From a checkpoint of a small encoder-decoder image transcriber: 6.08M parameters.
Rows from block 3 of the image encoder of a small encoder-decoder image transcriber, named by matrix and row number. Rows with one number belong to one neuron. Each number is 128 + 24 x the weight over its row's rms, rounded and kept within 0 to 255. All counts start at 0. Numbers have three digits each.
After each neuron's rows are labels from the 100 images, of 14976, where the neuron reaches its highest value: "top examples" is what is common among them. Only what is clearly more common there than usual is listed. The data: numbers of one to four digits printed on busy colour backdrops. In brackets: how many of the 100, against the usual share in percent.
# fc1: MLP up (encoder.blocks.3.mlp.fc1.weight, 384x96), inputs 0-95
# fc2: MLP down (encoder.blocks.3.mlp.fc2.weight, 96x384, transposed), outputs 0-95

fc1.346:141140163113148125116125134125144129178140155107148168133155135125098164156141127138116107139162098141150097118146078166117135092079106125135123143149121133137113169162105113086143126115096156128093081136154150169119146141118122101109128141100138147166134194124136095156155127143146095094
fc2.346:130118137134118160117152160112148121087161107118155091116150132127123153138132157148120109138152164133129126112099114170110135139157105093132138142129137122134098078136156168122123098075137117162166099150126139146133145160132145151145110122161122112112036149140160162136136081172128138121
top examples: the digit 7 (56 vs 22.5); yellow ink (50 vs 8.4); last digit: 7 (30 vs 9.9); first digit: 7 (28 vs 9.9)

fc1.91:156094073174091113152116110156146121112156127122157110132120176083161115121133108134123128107083167150143151139167124130100150126116148141156110131092088106108153156109155133137121168118158109187115157129135122164165134116103158114150132144093147106132135109123122100164134147139152102138
fc2.91:143105172102087127136143088146124114128061080158092121157143162115141133129148144121110160159145123124112114128123083093136133113093110116177120180124149161140109097113100147104120121133171118154113105124142106129119157084134110145126153153132105100131159112147147156114131153145094101158
top examples: the digit 7 (64 vs 22.5); last digit: 7 (39 vs 9.9); first digit: 7 (37 vs 9.9); white ink (31 vs 8.4)

fc1.13:167099110126109118119147167126124125101107120071120154133139112086111169098123127133151137131152102118124136143148173120166121135151150124080154151124138116117131133130145111115149102106090119085150055120121159139165130158173173119178098145127131132105118124157139126150138159173149138138
fc2.13:145175138139139153171113127114091117121113092140131117142198107152122110102104114129141141135114125144101119134096156115136098143064164147098125147175120136120091092173087144096167132156146147153118136158105158147122130110120089108153118154130123088135121125155132139112106130085141130104
top examples: length: four (60 vs 25.2); the digit 7 (45 vs 22.5)

fc1.171:114145125076116153100103145124121134099091130163108153156128101102110169084136114117128097170157121149122119139090128166125154104105127072100146138097094112120136092126106156147134122162122114103083137086145092152172147151128120125131129102129138111125152114129064105150127095134107142114
fc2.171:163146129132143116142149123109131140161148145120078117124124152085156084174129137149114145072118108127142125108163183062148132129167109195142120130142131153131134144127117145141103131142104166163119144139115129117079147102098114125157131137154115083107120159126138151155160138119128148147
top examples: black ink (29 vs 8.2)

fc1.101:169106183127150124120118098122145114092099151130112134144078121159156117142094148180135143148111119111097110148129103150160137138149137161098108141115127147110123129137147111118129101150152114107164108104115135157144106043130132117116133146130147180104114124122173110181164155119133148120
fc2.101:115098098138115137170133148152102135168116117097128127116127119123116134140080092120141158126145120096090065131121134114113133111092119145160150089141099112165131141151120112100145158092132126116131158162159120120161101149119099091149119131112159117121157166193129083137114114178145128139
top examples: bold (74 vs 46.6); length: one (53 vs 24.6)

fc1.68:137128129110144165063167145101163170141132124126187108106076099154129119139126122135163131121162145115155108133158144147137143170111105157161127126134116105160099122120131137108124133127145120107128152147104128147126137143138168144172166154133093165070130125135106128127112139102117085080
fc2.68:144130122099133143114127118161186131131114128101143141159149116158099152144149174151117125132086104098166127101125140132155090100114117133142083108123137117164136102082111089145132129150104120094138120119086119086148143169135076114154153111104156100181136128154094115159134140162140130117
top examples: serif (54 vs 25.9); the digit 0 (49 vs 22.6)

fc1.316:177116131094126126111111140091149144127140118129110143117085098071123150087112144101129127105150099138156135109105161160126149115104089107113067102115120122170136113119122131119106133154104108114114152094130138137152138119112161185133163148154135077149124165140095083138105137164111129147
fc2.316:134154134105098125120122148103095158136156192125132085145120118115097100112149163108140119175156138121108109112081129133119082165156110128095158152140108132127155105132096111163128137160177085099156140081104093128124118151115104130133165162123102123101115107128084122121156116127134117146
top examples: the digit 8 (48 vs 23.3); the digit 9 (47 vs 22.3)

fc1.356:125160117111112130171129126135131133165129136118131102114118122167116148129127138115080114151169180111139105125124135078139137109160125101145085171157119099134126106139143103091105113187113091130084157128138092119107086100147094121176164120171132151134117148147118125136137146115176121148
fc2.356:136123138119090108102132154096136122138087107130138180126119158146160108089088126117158140105095130092151113104142179158129112136113148141099129144103160141095145157117120146105100164165113144180159129138091133095117159125116148095130110124139092106140127113149077129135099098088104111097
top examples: orange ink (28 vs 8.4)

fc1.97:112119108122084119147135108095132099174156094103102122111138140130151127141155119181101133113120167088133077167118105131127127121070119073132127162150149116110137133142118137131141100119086117133111141134081170151099113107110172130136106126091113106116083121098136148126156097112112120103
fc2.97:103128095091124134114044167125103154121081142130121139104148099127142180114114153121151144165124115120160086128135117137130154106135105152140133103130132120169117132096122128111100158105133174175138093172130146080140152120110151119160149096121148099130137112132145160129124131121099158149
top examples: white ink (38 vs 8.4)

fc1.4:172132094150125163088115087124165146162110113119123118133127138159118111144141168155155115128153148129114119111157120118132132132148158169163135116133133105167102143140094137114115151109187127161190131134101140138133159140134116111182131092147127107163128094186111110124122140168107140103
fc2.4:146126133144120126096168152102148104092139098091085088113121141127122115120088124167164128152070142147134113163101151134127141103122126121133105127158119105158140186139118173141117115185098104152116150113130136127140141155084123133107138127092114138144140154147103169166129151177149126126
top examples: bold (86 vs 46.6); length: one (59 vs 24.6); white ink (32 vs 8.4); yellow ink (27 vs 8.4)

fc1.359:116160110098118136115113109153135146183118131144152137140143137148144123138107124085165157159168109112114097120142123163113151128129080088140134148118093105128089092108116132086090065120114100091122133139158126092108108117099118130128100114089158127155106113093110112108136098154171134105
fc2.359:153122148141108159144161168090129170123128120115146100129170116159117130176137133157152114135121060149144142148134173085113109094156135155144079149154114145110166135135131141140168137142157154149137167159106146124089102109107129159150140159161133117161152149153123154124144148144132118117
top examples: orange ink (37 vs 8.4); yellow ink (25 vs 8.4)

fc1.382:196102116153106054157104108171143126126109131129123110148148152132122154107134113123077146137083115118140121108162100101130154130158121128127069146117158109117171175127145150130096082090116161157130145112124132106116155082146115132123130102155136131142145120149105115124146123136131106124
fc2.382:149146126157108169103109144145131099200126152119095101082131148130101131124113131120135130114099139112125141095110156135119140152130187112088128137142109181159086137134127135109102138120166106120116095155088100126086111109120118101124114145129106189155130106108096111105133094101145122143
top examples: yellow ink (33 vs 8.4)

fc1.10:144143174174092154117098160164142147121126127144141127139121088129139190101114147138117153116128117117170108125106115134150114121162086145126129157130118114173091128126110122109142177130144152095178136173107075137131174156107115152153147162128149144147161123123116128152162129116133101147
fc2.10:120087130115154120109094133123127128134132119169109116102148149109149139118129163109123158134135136084111133128126078082113106160107143099140167124125126143134162152121087158137113165099091107124105136137117156097074141101126102133108151090160151083139131131153153101070141177151132143159
top examples: on a plate (88 vs 40.3); purple ink (25 vs 8.2)

fc1.370:170131092072077148160136151095152105157127134132125149108102129145126126117140153126127120115109129144149101116110159106115128159130145152132073150163205087124111162137109149106135115112148108133118117125146099145077153099105138132099151118167125145141147100143110106179144107125136149111
fc2.370:145080130131146118122163102136136115130167117162093098126180140160133129132159108144141144132078104102166151070125149173133126122143166104064130135111131148114149138161158125114118121151170133129125125111139132141142111130091103153166084128109117176132116115106153146148131133159098131095
top examples: on a plate (76 vs 40.3)

fc1.79:178134124130110123133120186171124117122126141123141149088137125095104145177097136170145138160109157164130116138149144167136149168121163131116130090160130124103112105133097080114133125134134098124148144104125134087153123115101135117148093195110113112120106160125108120162173143148102117098
fc2.79:114102154103127151128069131098153172177151114132114111113112139131157131153146151084085080135099124116120128135115124107118123116118166142126151119140128098145120135175117122141126178110159102185099145157147198120138107162137132110123132108153132163157116124129134100092123145138167120137
top examples: bold (73 vs 46.6)

fc1.270:124143127088128113172090151135097096124142150091116166112133138133185152130081099159106128120121109141119111144132084129102109150096128142135156102128145140089123115137151129113081115119131129123164128165140106115080131172115162116166121113093106118157151101096131128175152136146090153097
fc2.270:073116107179139156151110161145151172133137142141129140124109158155098124107092151111127076121125107124150122136110112135154142077190131146128115125136098131127113149105117158094187145149124110144157149111053131109126165122117127153103138117117118149121130145129138173124091152130126126141
top examples: grey ink (25 vs 8)

fc1.60:116109101124135131139115148077141114103161086128141129093145104130159143085091130157114130123171120157129126130130093113148132135102149123174180151147171151108156119122180119146095144166134147121111140142132090144133136120168104141138126155137137118124136195093110080108119128097147167124
fc2.60:132168146134094186123117134098167147117143121136124128123070133158137154168131140068133110178076095144161099104157102134071103112111104123123110111093097121147119121089123137161140112133106116132114092111142142115118124105124138139094138104093152150138159113152129110115109156143150122141
top examples: red ink (25 vs 8.4)

fc1.265:101104121112107109121131118157119102135141163144148078148171106116112106111134095150130106141119120122113135141136094136129156137140071092134127166123122192129154119150126129122107115089121123110124140147146165139122102127104121104090090146173168181151133142101148166128108148169165149173
fc2.265:146118113145139100136124165086123101120099146068105126109127119147156134099148129128131138129080132089153149138128175156126098138106168149101120122131174120099145126127128141161130130111146169108118131120142178149133208171107170142136165125122113126139095105108115095112143149129109097138
top examples: red ink (41 vs 8.4)

fc1.324:135129132118092100147174161133095094192084091121082151137169145114106115114136187101128149113114093115164100130147130129125120090119153108115077129103111103114135128113162160128110153128169123100133119121107135133137118093121116152121135128098154166111086093115086139128129139104122118131
fc2.324:122084115129156114128146130119138122111139137112130139119155153126098142102161135157104155120143235139107139128146146108096160137118122106127127118128142101084141160156127106118134115121139124149118169130135124180127091148177169102153110113160123188127117131133133178115122133169119135123
top examples: red ink (25 vs 8.4)

fc1.32:165135106122129091101147113205154120104123141126134118140123093109098117138088128118168116113120084122119158136169146136146129120126103127128167145141114146125136116145087132136133126118093137153136134133115108135147134117117151112189049117148125105108126129128089109169091138179142085111
fc2.32:142119109100093121131089113141089137158137152130100161147144137171144149112123113140128159147120141122138144108116143121129129142109173157070121114140099120136103113152109097115136113151141109150104128110121164156149168112193150124143166126166135172108129135111114066121127165078085121106
top examples: yellow ink (29 vs 8.4); orange ink (26 vs 8.4); last digit: 7 (26 vs 9.9)

fc1.327:107132139110128121137106121090134119124135074109144144161098150082137136114124120115115144152111114134172144119108123098139123082125105127094072147143091121158156142077129139123133106149138135112134106144115126100135164094127150151111156097110126117118082145197151119175119180119102156100
fc2.327:142127135111150128148138104149096140133112177144148143115133090125110148116119094114116120136147127089082075107134094177116118103120116159145177086100163140103164105128138158124127146098149127149094153104137123076116112128139124124082128090156132149103160129134129154139111098080108129087
top examples: purple ink (25 vs 8.2)

fc1.93:124121141113118151178111169147132149150130119171124144138116174122105101179121136125177169149131114135138117074143100104143124141137131101121130178163104119149098140064092147118148158130165146154151117139149092126168113145137103134152092123135128088096106120131118080136130117113111114124
fc2.93:140131127193131079126132102111126130136112103111158141176127119135125165127137141150140118131097131142145169144152112130157157120162150151158104091132113117158159126117146112114163149149125140146087107119111149145118153138133153147097143105118066152133129136184160107078172167130110156101
top examples: the digit 0 (51 vs 22.6); purple ink (40 vs 8.2); first digit: 0 (26 vs 9.8)

fc1.132:161111154128138136066143085140160126142116125171172117137112137127157117136136147127089122120113108124137137118101111130087145122093131145131121111112131126143146116116113139090120130147089126162120170087131118130148181117092131187135145121142138082180150132079135088104102167097140103131
fc2.132:128118091096176092123114120077097137109108139172120094168134142133102138121114131124141144121138090152156119085127167125145097141126167099128129155100127140134099175139111126150123131141125142141104135103133138117099111135125172110079139169124106163164133164158090112138172105117163146092
top examples: length: three (55 vs 25)

fc1.376:127125139107169123113121122150118159134133139128129120156159104138170115216156148082123179140135135102143117117133140161171117165129141132149128153150156123136097158120104138185109146100183152138127113151124187124157105119112132138130142128130103139133079124138141104137113150092141130155
fc2.376:129111157136111144134159134149183132136110143148153128079100164106119123137117135122134133126144110112183151130100118111124100098131084153124113138124171142126154082176144148089088108144123149143110173153172156107131162112087122115103144086116098112110165138139090155124153115116151141113
top examples: serif (58 vs 25.9); the digit 1 (53 vs 22.5); last digit: 1 (34 vs 9.9); first digit: 1 (26 vs 10.1)

fc1.338:131122101154138156130154163126149144161080179075135150094142102135132149147124163143097113105130104161133129157143093115110133128111156110128102171140166103163121104096160154150119097115151159127117116131089120133138130122153121166177163145133106116128100088171137120123117178139152128116
fc2.338:181180132125126128106137142121129104102118115101136116144140147138177129096090138126102135081133144118129107117141156106091174087117105084161163097114148143139143143164137164122116114115141086112162139169106131107101116165154116134095156112128113137105064111125128118114164103122146118106
top examples: blue ink (28 vs 8.3)

fc1.285:123126112143138155123173160101143108131110139113173096092136150071126109095148107147146105135127112124114133095129109115124106100118151109143085149114173137110108089109117148120136124151137126084177124118089148126108142174146160086066138115125143159107118142133125149092100113157112160098
fc2.285:156129121127159098127129150096087160115115133172093162136139100121111130146168160109097109130140136172148126118095121139118078149126143151132133160132141146136126149134128142102150115105116150146121136109124170125114141136115152101135094164172108164103180084128212131124130102127151123097
top examples: the digit 8 (47 vs 23.3); yellow ink (25 vs 8.4)

fc1.230:090163127098113115069108102140140135122137146081154099113110138164078087118128168139105124122122143140154127168124100101127115144131178135091178111119111118146144130119166148121162115148146143110140098117116119091130104159125090097098127107088179100134089133106135100134123133148112132132
fc2.230:149114104137140105096081123117127130124095102123157136134107120106163115134172130144109161111123133142126119110133131155153105134127166132124090116113173139100103105118136187143080112075153151087131154154162109123115080133081108130164165106145074117130132105102120148111135088114138147125
top examples: bold (74 vs 46.6); blue ink (31 vs 8.3)

fc1.310:121130114089071160111129134122104116162135168095161125139104106155141122131163152100106125125191159134119127146167089163109120109103106141119107180142119151145130122116147123157104095117167104088096184129103162137119115098142129109142158159097152130129100116119137121122119097101146148122
fc2.310:148119106186103109111114123099162114109137111167165142093116094093110173112154143133138151113084100141103143155110153088158132103177145116118101123094121116104143102103101142184109115130105143162147155135124139124117120148113161090120167110136160108148102094150133122143114146154137135149
top examples: orange ink (29 vs 8.4)

fc1.102:152122111142115092112099120158144179121131159125160096108136140106112155128137141130152131112101126178128150115166092141156144128165150149173111091172137120133145173105122097182113156107135137105096147131138138145122105125115097162140172148147101093117102110150148134126142077095149115103
fc2.102:109164103122156122082143140178141128144104145127097094131117142124120180135126110157142127153155084139176107160131166124132119121152110127138164109154110140122121108083101117125153088094110086131079128105116150124123159094173148089134106138138108142145140087101157174147148140126120115135
top examples: bold (76 vs 46.6)

fc1.303:056093170145118126101126149166130121150127141159095169124128152156121142147093157110155118175145114127136113117160111135116164109160099137166103126148085094112135121138147137134117115135093087155137166170146129146148167149105106137128123143162157146116114109101104127116151084146130162123
fc2.303:132113109123084170108143117044119156110104125148110086129144112123141114124130128115161093095112134160156137131140127087109117091160126103128116120164105100143119162110080137108122112120141124103109138152133128098060144101155129165141103152125102114148118165130108141127130135094106080133
top examples: on a plate (84 vs 40.3); yellow ink (25 vs 8.4)

fc1.308:106123127055102125120162124135106126110114111136100157131113155116123084126105146126134091149130148140092103105117122133125119169130123163155137088103107145121135083114109112121118076182129198123126143108103118107143130166116141084108110085123118111128132145118145072158134116107134151152
fc2.308:125141133125128106112137148127127127115141107095154113106088095124095097174129121113110164134121104104146086134129133101152092092173086129115122164108081116105132161118118174099140150122148087112113110160113124122085120151140132110188139169101113125142120077103116151157130125138121172154
top examples: blue ink (35 vs 8.3); purple ink (25 vs 8.2)

fc1.342:143121173122120182118070130166155109147101166131162127143111124104108141099064183113133137166138137163135122121151116154130103146122160137087171115131133123139122123135122176097095117118116134138151125143120101129077134121118166137070148169140137120124131110119138126115126174119122125151
fc2.342:120138126085143103138068139103166152126108112089084108098129088140186148123139164141121085123084087135138141117148161110138148126138131116107080118155106138148117130123161145114146183118145135125125121095142159128141114144128106133161130133163141113108146131100154163083153089146102123136
top examples: on a plate (68 vs 40.3); blue ink (26 vs 8.3)

fc1.124:121133121113112128167128106112159121180170125166104131104135113147104152147164118090114169162166093121094108098147106169157151133110156097133156138105162141094145138129132161147131168100141126128155162120137162176102086132140142115142155146149146122119093107143123127085162127104134128157
fc2.124:106133154110121119108113151085152151127110117114123105123133125107135148153114097147108098120094154121106145115140119115063088121105075162136096118122108130121145095118136131121101146142110112157118079161150105089087123110113103071095134107080110133102127083136156112123122123092123100082
top examples: length: three (54 vs 25); the digit 0 (46 vs 22.6); yellow ink (37 vs 8.4)

fc1.257:116124076124105124136087175102128162125132127103153106103148099111103132090119113136117119176137123145169108120121118173125155154136104119138147115132121143115168102115070123109121168133118120100155138147125115187141115094151110151140123102166134079154162108154117155153129106154099142168
fc2.257:124154110138119108166141137147100124158124121138105124157096126115148107119085114118148126140140135111121142135159100149162139105124132173099149193137117129152139101106132141116107108128160095089101085127089116141158120116160107091131150075104111131125152122122109188114093087139106096076
top examples: purple ink (33 vs 8.2)

fc1.252:132172139094138134095118158143120114124113111091127158104134170118125138137150148113163100136111188123123183123131073143148148103130149173117114169131120147143127138097112104145138129119091129150130130131142103176141070128144115077146123118122118110146099122152170131166144125162106173141
fc2.252:085131161156154125155145120109143144115131120146108113170111101096123104163086127136170133098127153153101124115161105153152106111162131126158126157103081117138087138108147134121092134167141133124120148131108166108132174158080148124055129136099111150124132166129137100147119108162128138146
top examples: purple ink (25 vs 8.2)

fc1.87:102137137157148114101082112176108147091129103140107113133119148083129169131093145187123142149130113111093122153125137147107120111129114111123122148152075126167120116156140165123149122127144110110085128124163128126134075143106115103136143117045151114090113121154117119089158128123122117116
fc2.87:127107151129122136133105167149119093152114131181140109144160170130143114152113088095127118111094141125147162068097133144118129164139109159113093135124142109154183157097171144151100136113125163093115103133137161137119165129100075139106136097080121135155125136141105122136118113135127130088
top examples: the digit 0 (58 vs 22.6); last digit: 0 (35 vs 9.9)

fc1.315:129127118156163107139099125124142142185134145164115121115163132048162161098104104129113130136098140112128151140126089150136132111166139087116162093150160136077142146125111128122130104106091171101101109140124139121097132096144144114110115143140142107142075117105129140153163153153141125093
fc2.315:132166140160099156136107173149135129127116150103083101137123121152140154124158111136099098136136134160102130096115112129098154140129149099099157193122117160175142098132153162163173139148114141128114094117144097121119159176128115166136143150108113114109157146146131176151173119135127150147
top examples: the digit 7 (49 vs 22.5); last digit: 7 (30 vs 9.9)

fc1.40:109134100140150170163107121127163116167123085088121115111081099100137116130123129150154119146131102138083141146147155131144145110140146075072089105163088128092090087145139102152135141128093152086145130149098134107098159139106135113126143127166121143151093139125125124153112111162112133128
fc2.40:135087151074121134123120112120092134183142144086125118161114153143162120164139128141096115093112166099117150147111084093121124137146161111122141128151089096131170110136155099141137097136141139120123123146115140121130125165113100133125052134085112138130153178117142129139121149115127161088
top examples: grey ink (26 vs 8); pink ink (25 vs 8.7)

fc1.293:132118116161164108165150120124106156143128147111123143136109143131114113122153111107147189127113112133130087134150151150177152116125125128143136076147095137121142148154103139143176121130149079099110113160140174117125140077161120150180145078105141091110156092156094114136116115126149112131
fc2.293:151169159105101095147153102120138150111094170079078139176149139093129126126103132137146110073127130116111080122091112081089122137155124140111147121124123087122173133116143131104143161124134129142098142101108109115116138144089094143152147170113155125099135141148126164112138114128117101104
top examples: length: three (55 vs 25)

fc1.138:114106150136149087114143102129118148151167067109141153111139133137107132094117147105112115197172120143138132087148145145151101151115173119144124147119170120124100102123170114166117116150130127145101143137135087138064123091146139116131105099106106113094137092133110111110110112134123089111
fc2.138:118139119136134134150160183152119141134166115101145074096135125153103137134110121157148093079098174118145125114094135127115160168126164150126119098155134114098127129140152106134120163160136160122121096133107107123123110201158130136119128127141180128136101132171082093122111141159124131139
top examples: yellow ink (25 vs 8.4)

fc1.155:145096143134097114098106122187073150133074125132136126112143147142142163121080133156101155102123118137120148172126153113144115111151104152126118124094130165170118131114111138146134159111130131115181151112136157143079097162141161148161125131183099132120135122086133132130159112148128129161
fc2.155:117107146135183142146127119141163127135120142102163133119164145110114148110148124078112128138139104155175129124148089171185110160120107091139126149123132114118170161130118151104147084162138122129115139188144124086120108114129106120131090150139122114105127113145190184100127133128115131127
top examples: the digit 7 (45 vs 22.5); blue ink (25 vs 8.3)

fc1.9:147146119097161122138191123113117127143132086094115137093130134105154127133118150094120102151148135135109097110134166107125099138117166122142126105137133129172088072122106103136115141091168123144138113131122127133087123090126200088134148104162108087125156124153105141127114146156128095096
fc2.9:110101132126158131100098120134128141140152118109114108113112176152101160102134115140142083156110157124080106117121138113130118167144138107108120092089092159107158137114174103109114146142097167097149147098171115126134091140103073137142085099110107154115113142129115148155107160118090102139
top examples: on a plate (68 vs 40.3); length: four (51 vs 25.2); the digit 2 (47 vs 22.4)

fc1.133:114087151117125161147155128153112160149120114169122115119098122075113161135147200119156152163154108104132155117117123156161152163128134139123123169157136148133131097108107130141158126120140145121098145121120101075138083123136119151091084127104095131084131112145141110148167160122154106119
fc2.133:160135103136128194088092144113159151114111133171163145143156104120109112098142144146108146121058132128122143114122058140149121166150127153094094135122108117110103126162134147121144136152128093131149153123099110124138135163141121147132138133155077140119137162098153144126106142159112164153
top examples: black ink (31 vs 8.2)

fc1.62:135125125105096083105101148133110122129139103113108129176141129119121130163109121156137149111120139107105103106107103124110167125125118149070144143105146125153139122121132110133135109136108089077134137098061121135138161159135116159132101119083141122123080151110151125102161116107121156211
fc2.62:103129155113108115134175085114147146115103114137153135158104146122107156095153115121121113076126143139129144150159146094160134100152091109114168118173092178120114112105145108127107143160120109182096118146134153106106107095101149135123133152111130093157146128134101158114090153173122131094
top examples: black ink (28 vs 8.2)

fc1.168:142114127095143096122098106110157134146121125123173107136107107139150102161128140159107138085149140135134092136115129124093089112106126136100089120103134153149130140136148082179151134091130125129060154124141128118139152158081109162147161148106153092145102137090130113112174154115141095155
fc2.168:146185147136137142141135095115067190164146131133084126123129139119120111114128139148147135158156136129140153128159140109131106115105135136124149139162131119134076129150155135139136097154150108150054134139123108153110112107103171153129101142097139177134169125175134146112163138135140094124
top examples: length: three (56 vs 25)

fc1.366:175124156148147112069132135154145125122161144105111138133093100136168118159180127162110122100090121114099137134112111101140146179163097141145116131136113122165097161147113106107114121129126160098098148142142136121116102185146125128158091147171114138130137105133090160099151137120095100132
fc2.366:089126097132156138146118114152114126148121132141129079156139172088083127125139149108149157134153124161148146143140140189119134114090145174074136130136098131084154130118130113162128142147138098129113091147124075089123168140143106104098133115114120132099106132112121077165123150096142111131
top examples: serif (60 vs 25.9)

fc1.86:116140186106096133140107158112129121129125167143091102157135157110116063132118126107093167114127102121147118106071108137126119140120142094127130156084141136105138146151134115117126142110109077145158105107125080146111171133126115152101141083125134159129136126158161140106123137164098084108
fc2.86:078136147128149101161128068120115160133135127126129130092111125149125163105151168135133114124118145159125160198105130118165154110126132173138133092142142174138119119135112144140147148129064164110122158155094126122132083146095099136148105134131102121164146118112118117147157088114130105150
top examples: yellow ink (30 vs 8.4)

fc1.182:105089138131124117140107196111173134125127108153166131120083105142095089103096132105074140118175122146130116119142132137110135113114145129112125140102133079145143086161114114117170165087105125126091147139100129081113102118112097150142100118100107140116155110125144148126118103121084105122
fc2.182:150140141102106131160109162201111179099116165132120130134110108158100106143143137159139130171148131106091159119161167093141104129143115167153086121140140154103108125142098091136139125173138145095122125141131129161148133163174162129165137115120117111153135145125110095102122123136128086120
top examples: length: four (81 vs 25.2); the digit 6 (48 vs 22.9)

fc1.78:087096129103148166112146095147134156132120104141159118121097163093134117081140118097109126120104151137152124141119131105163089164121152096145081125140096150167144130142117132144138124176105141082099140128115139132125135104114147114114127118128148098181121126158135148173137096180180138155
fc2.78:129102139092185141137139125124099137123150163109157141103141086092138152156123125116152110145177145117099143152124143134125137106133144149154104152163177106127165117127123110158084123117128089127153173165133115153128157143116109149135168104188128149134125148127183108110138150150101161144
top examples: blue ink (25 vs 8.3)

fc1.18:113125171124133123126122084114128120135095131098103120177116129144132152106133130163132122074158129113142122134175131158135064140135142111112137167144127126143099056117111124134100132122172142109126178137141123116146070153117146084148117127122121104103122088120106125095123149169129167123
fc2.18:118141127082119119157089120192173129124078122146134128120169114139130093125115155127127112085131148147110124105164125112160128104140160093078117125121129119147154181102154142123158110143140125122141143131103161145122113114115087199119158166129121131179148138153134133115098113113118123109
top examples: the digit 0 (52 vs 22.6)

fc1.172:149126104178139117077105123085134110170101126138135076154124162131130097127093095142148134191110140105124119138145113146160085105130123140104140144096124182127122145142128107108156133148112101122145150118158139137105142118133090093151112148100151110088126108156108117088135158129143087099
fc2.172:107111098152142110111171113123116137134160148135118135126136133140156140146115123138136112182202129161148156126187124150151112142111116139142117114149081119129121158182111144119096162110125067133118109115124090127126109129172140128102132135113150157157142134126150092097159154120108157078
top examples: yellow ink (34 vs 8.4)

fc1.374:110138113099122126136128161128138116166125118108111094116107078118073109167135091140144142131140107177185097133164146151151127103184126122117155149122141090145116137156137146130150129138104169166138127122168115095110125088079105112129155128121115121118143141146110173158137125083098127126
fc2.374:146083136135112110107135118134148108110120120116127151123096143140113143104086118084095134161156148136110116103132102116132095162124097139125081127108094118108119096189139087122132152118173112157118126129116153151138154144169171136115101105151089146138095131128174166137111124119068157105
top examples: the digit 1 (45 vs 22.5); blue ink (32 vs 8.3)

fc1.302:150144105129128100138130072128186109126109173113124124151147134102144115103127133137122148137084154143143145106161141146165153149120130162117115108123169155121134153153145135127124123098135088131115132119115166169184177123114136153123131137113142083140083072168128096143108133155102130092
fc2.302:109068128089106116115114110101123146121117164163157113138122140101097139156156140117133108133120110108121146131148127126129177142143124083140141089148136166126089119156093117102103115099122127164148122140122072146088170083148111120146115114110139144180131154098085116139141149156133153089
top examples: bold (81 vs 46.6); length: one (77 vs 24.6); last digit: 7 (32 vs 9.9); first digit: 7 (29 vs 9.9)

fc1.34:141147137108140119113164110135115158161119066123113116149127163126129160158120135144116115143120116151100103089125131161142112109118127137180110102128126127095113082128173135118158111128156122107103175142143058099095153145149126148144147154093100109135122092107185124112098137137121090147
fc2.34:119094136097142124095132075141082089136160091187116157145136129113123138076090130081127106106098109139146139120130133162155153120108085158118112140133152153142127115094133102117122150129153157078099137129107128164152104115083149165101138141133194121126124128124125125141128126134132110135
top examples: length: three (66 vs 25)

fc1.369:073107097131140096141102124125134155142164130151121089091119113103126075123141138126125125092144137110135067106122160158130147128134142155139102152152142143131120142100123112081100165100167106150139104118116094115103169157142146139120091145105110169168076123117171113114124142120114146110
fc2.369:151118125135122120122161092125100127056167126096155154137084122154127156125153140089112118136137122094121087151141149134111139118115138123101097138101158124131134125142142148147092107156171113127142130137107105164102141094115094115126136085111135125160141112072096088187137100115089117128
top examples: white ink (37 vs 8.4); yellow ink (29 vs 8.4)

fc1.53:155111130135119132156102153138133112104129160135136126143108089131125101156101112068129147095145104137159149134151145131150091187136105095113172120147132134152166121120177130081148156123133166139161152136111099141131113124150186148122088158145117148150116108119120097139141163097144159095
fc2.53:121166136120152163108121139136137162085147072129131112115123140092155175096123102139131141162115145115173143088168136116181106100142145144178086144138107114118106123125116105122113134155157139080097101080143145108137095138126132100100135093136124130121143146147113135132150137101112085156
top examples: on a plate (71 vs 40.3); length: four (53 vs 25.2)

fc1.153:188118105119111120128122113148128129161117107110139130133083160133153126125148157116134126125120164169152159089099136152102144173120184129102113107122140121122129167114138111119151121187112113147117138118097110119120153147088147123153099180109132156108124135176123135140104128111079110188
fc2.153:153107109113132135159123119138103105136077099115076102112153157137124091120144087132121118133138112090128163128142129112137094121126126078145122135149109119097137116114124134162123109159171144203118124116140097116112117134107149201089148132167113085132138100121090106135116126139100098123
top examples: purple ink (25 vs 8.2)

fc1.160:128196113095082111136099132141118123160139125119145144137151147173154129127164164118114143152166146098178100128063110143151135144108115078111143144161118128108119126128112121146080084121107105125112138132159132147102137087150137117156132145149143136132153095184126151111118134115143122153
fc2.160:114134114094078110145115123105137186176145102111138113133122107132132119108139122112104167138130134139139141084174130158110141130132131155139128132095093159119127108103137126107109103087137204139118142152098158110085155178142114169130139108142141124148142112116074117137148095137160133155
top examples: the digit 7 (50 vs 22.5); orange ink (28 vs 8.4); yellow ink (28 vs 8.4)